Weights of a small image captioner: decoder layers 8.
Rows from block 5 of the image encoder of a small image captioner, named by matrix and row number. Rows with one number belong to one neuron. Each number is 128 + 24 x the weight over its row's rms, rounded and kept within 0 to 255. All counts start at 0. Numbers have three digits each.
After each neuron's rows are labels from the 100 images, of 14848, where the neuron reaches its highest value: "top examples" is what is common among them. Only what is clearly more common there than usual is listed. The data: rendered scenes of toy objects such as cars, trees, mugs and chairs. In brackets: how many of the 100, against the usual share in percent.
# fc1: MLP up (encoder.blocks.5.mlp.fc1.weight, 288x96), inputs 0-95
# fc2: MLP down (encoder.blocks.5.mlp.fc2.weight, 96x288, transposed), outputs 0-95

fc1.18:115150096126145154140156154111149129155084166086184121143118118107139154092108145172113145115150090050139127150148119118146124111128090132110104083116128107069140139099143132137150123100101137086087104148142116128131112135085116138144122144111142112156141160123129097147099126135132113111
fc2.18:116131107153134152117137145168088112100128116121127150126130113181134151107108092136129156156123110177133091102118152154105106108118118167118121114111097179119143111119115130151122163107159110134126122095129141099120147111086139131174099122139094141132120137158198165099170070119135119133
top examples: yellow object (46 vs 15.9); its colour: yellow (30 vs 8.4); barrel (29 vs 6.2); largest object: barrel (26 vs 4.6)

fc1.151:098141158141137137110121099127141116164127138128122120171158142078111154158118116067172174136131117093125164162151124125128134111117119149128115120174154114115124127088096110129117148167101098142092097129128158152153084161120113132167127134089094111134082092094133126119102130124165134132
fc2.151:140137093147128124138080149153117127123154138127123140117079155101124106141130170141110122135125132139136158123136112140072127119102092147088151130113140119132133138128172147112134137140140161169147180129095076154124096085135127133112167112116147103079127142144211129144132121127082125112
top examples: red object (77 vs 15.9); its colour: red (27 vs 8.4)

fc1.120:121098095159124108111121140112100137105160130108109150163157131140130130133173141126126131106124116107115152128149098173126126128151075133156069081079179153088132151143089111096125105117104121119115143171110120142130119101108125178100146133121109121150148145123151145087103138163108098100
fc2.120:129140143125092120120149122096140117128107123115127075107093103124125162121129094121133156148109138132115118155160182073131136147113182125106157194147054120136170118103179120160150131113114155158135135088142138106139160131133156121139104129146111137111100106105102117141143136122130156128
top examples: yellow object (51 vs 15.9); its colour: yellow (30 vs 8.4)

fc1.249:102135084165127117137080138136105114098115134137163150196156163114119121144166153137130142111116129090153119121169125134116123127123076101141116097133148121115167154127088110142088124121120136157134133129082113174120101102113123121106160118093096102159098109109142132101078160136107121119
fc2.249:097118151076149105118119146139134120138146108134144136101154195111143112151142092117116136102119147114141149153099129117096107149150155152115167164135114103150095132122128120152129158137127135122152153085090152113144128193145107140067130184097114112113142127108110108140151097091119123093
top examples: red object (89 vs 15.9); its colour: red (48 vs 8.4)

fc1.273:092125107134095123147112110132104105139102154131174129138114120129125092132118119163135120090117072102119093167120118142110113139144104163119113104163119142134117120082141096113114133138047119170088124087119060140166126141123123111107129137114169120157105132122126141084129127136150099118
fc2.273:165068140106123144124167138146108141121182139127130127149092086118142127098190079123118100120130093100150130152130127110185117158131115146162142144067105160155105092160108164137134105114151142117126107130125121102112151113125145110140163099157152114102136137098146118151134112116125123146
top examples: red object (44 vs 15.9); dotted object (33 vs 13.2); its colour: red (26 vs 8.4)

fc1.26:101133085168148098110097129145107115087167119120169144150133148100121114159158144140120127138095129078138109152150116099100107136131114118132138135137134157102143124142116077144084140105129093166180127113110146178106102109114149139093108107117118094109092110106125123077122094149098135137
fc2.26:135132155088127134127149121128123103154123127138132143112167148163131113110112060113150130119155164157144120128094114150139135144134139136109121124116097123144087117098140135125149129146097121082124128095135165059128143188121115146126092174133110153127189127129069135157139097122127094108
top examples: red object (68 vs 15.9); its colour: red (40 vs 8.4)

fc1.54:115126115145123116155118124143151137124116169124190136154127128120160085145160131124143155169146112115128144140150147128090104154110105115115099146153115111103124188114126112119118139113149153146089162122081087146149081139103141108122138081090097119110095124134137098135123188143081113145
fc2.54:111134130139131123132118153155121111126117142115176173121144136108140099172131168135131072123117129140157133151076138148113109135126102130127153111106145096100129135140109099098126201156144104131150187083108140134099071157117104151123117157098150119118163138126170113120097103118103133130
top examples: red object (86 vs 15.9); its colour: red (55 vs 8.4)

fc1.248:154130129093168112083121104161112136124123131144132124140168133159118151095123098102063167136108118140131146178127149104124111118194122128116099111094129138088090128158131127106134118142126174164105143119164115188161092105106117141155131124104115139131099107093149107137128116119117116120
fc2.248:150139126149128127147158155099140150106109141167131096115069090122123158154159130150132140132142121129151146121091138155133140074093117108080123140128109138115143126133132104155135157112112112129126172124150112129123094114151117180091158149121125052099194107114093126124140148126102122126
top examples: red object (48 vs 15.9)

fc1.137:108144104141086166090114153118130121153096136101166165173109106111159123104114108120164114114145115119180128101145122155109118178132157123113111136123107144122128125112104146114114057110105108117100171118094131115143142116128108095083160111147125143137095133138172153123146172096127149138
fc2.137:115101134133118128171140131132139107069146142158095144091129140143142143145143128156108123158097128120141132175129158106149157081114117127125136149108151108159139123104150101173123155142139146120141128115152077121122118110149150196128121158118107117121163113094120050135103093132120103092
top examples: checkered object (31 vs 13.6)

fc1.201:106117089136140138123152106124095122133113127144165125143117153099163137051186144142123120116104133126122129129125138103097110113134137111092136095122143112090135093135118113126131078056124098166104159128144117125203133131149103157132145155130125122152125148125173115133139148100110148106
fc2.201:079104157120118111144152162150133136118131141106153132111130132136136178170134126116128131143120113122159162122110147110129127111159133110119075084153131145126153154129135087106112162167100143155152121102158150119116099126109060154164119153112129084074139133095102092103103129150094134134
top examples: checkered object (46 vs 13.6)

fc1.236:125101158083124163154137115101138126164068149107106098125137116172145125098103112103166111113140132140115163110146132136139123152127149125135082122134121121121110160133129130088126096145113181107063153138160115102177135117131114111122151140118120161161139108133126119159123204128145111119
fc2.236:155154182108111123116156125110125102140136123133129159104162133133127129142125128100144114122141116171146132149102114140159144108140136149130133111103130123126084111131119148123131112188093077066124126085136148088140128181109113164155123134155176157113179096113124141119102088123116088105
top examples: yellow object (72 vs 15.9); its colour: yellow (30 vs 8.4); ladder (26 vs 6.8)

fc1.170:136125130104168097099102112106122121138145131125139114121138159094121143169135134119066143109120118062121110193142069140136133102145089093101128126110149117111116139126167139133084125147112137128101139130081147146157154073141084130145170142096137111109132127122156130130118148098143131115
fc2.170:111113123125159101133105122110139136104151120152079092081110156126103131162147113166082179137121130096113152083121112158135114104137124141115127151123155130099124136139157105146126093102145177098140133144098106123177167120177134128088159122141163095112143131130192126110149122131135115126
top examples: red object (45 vs 15.9); green object (40 vs 15.6)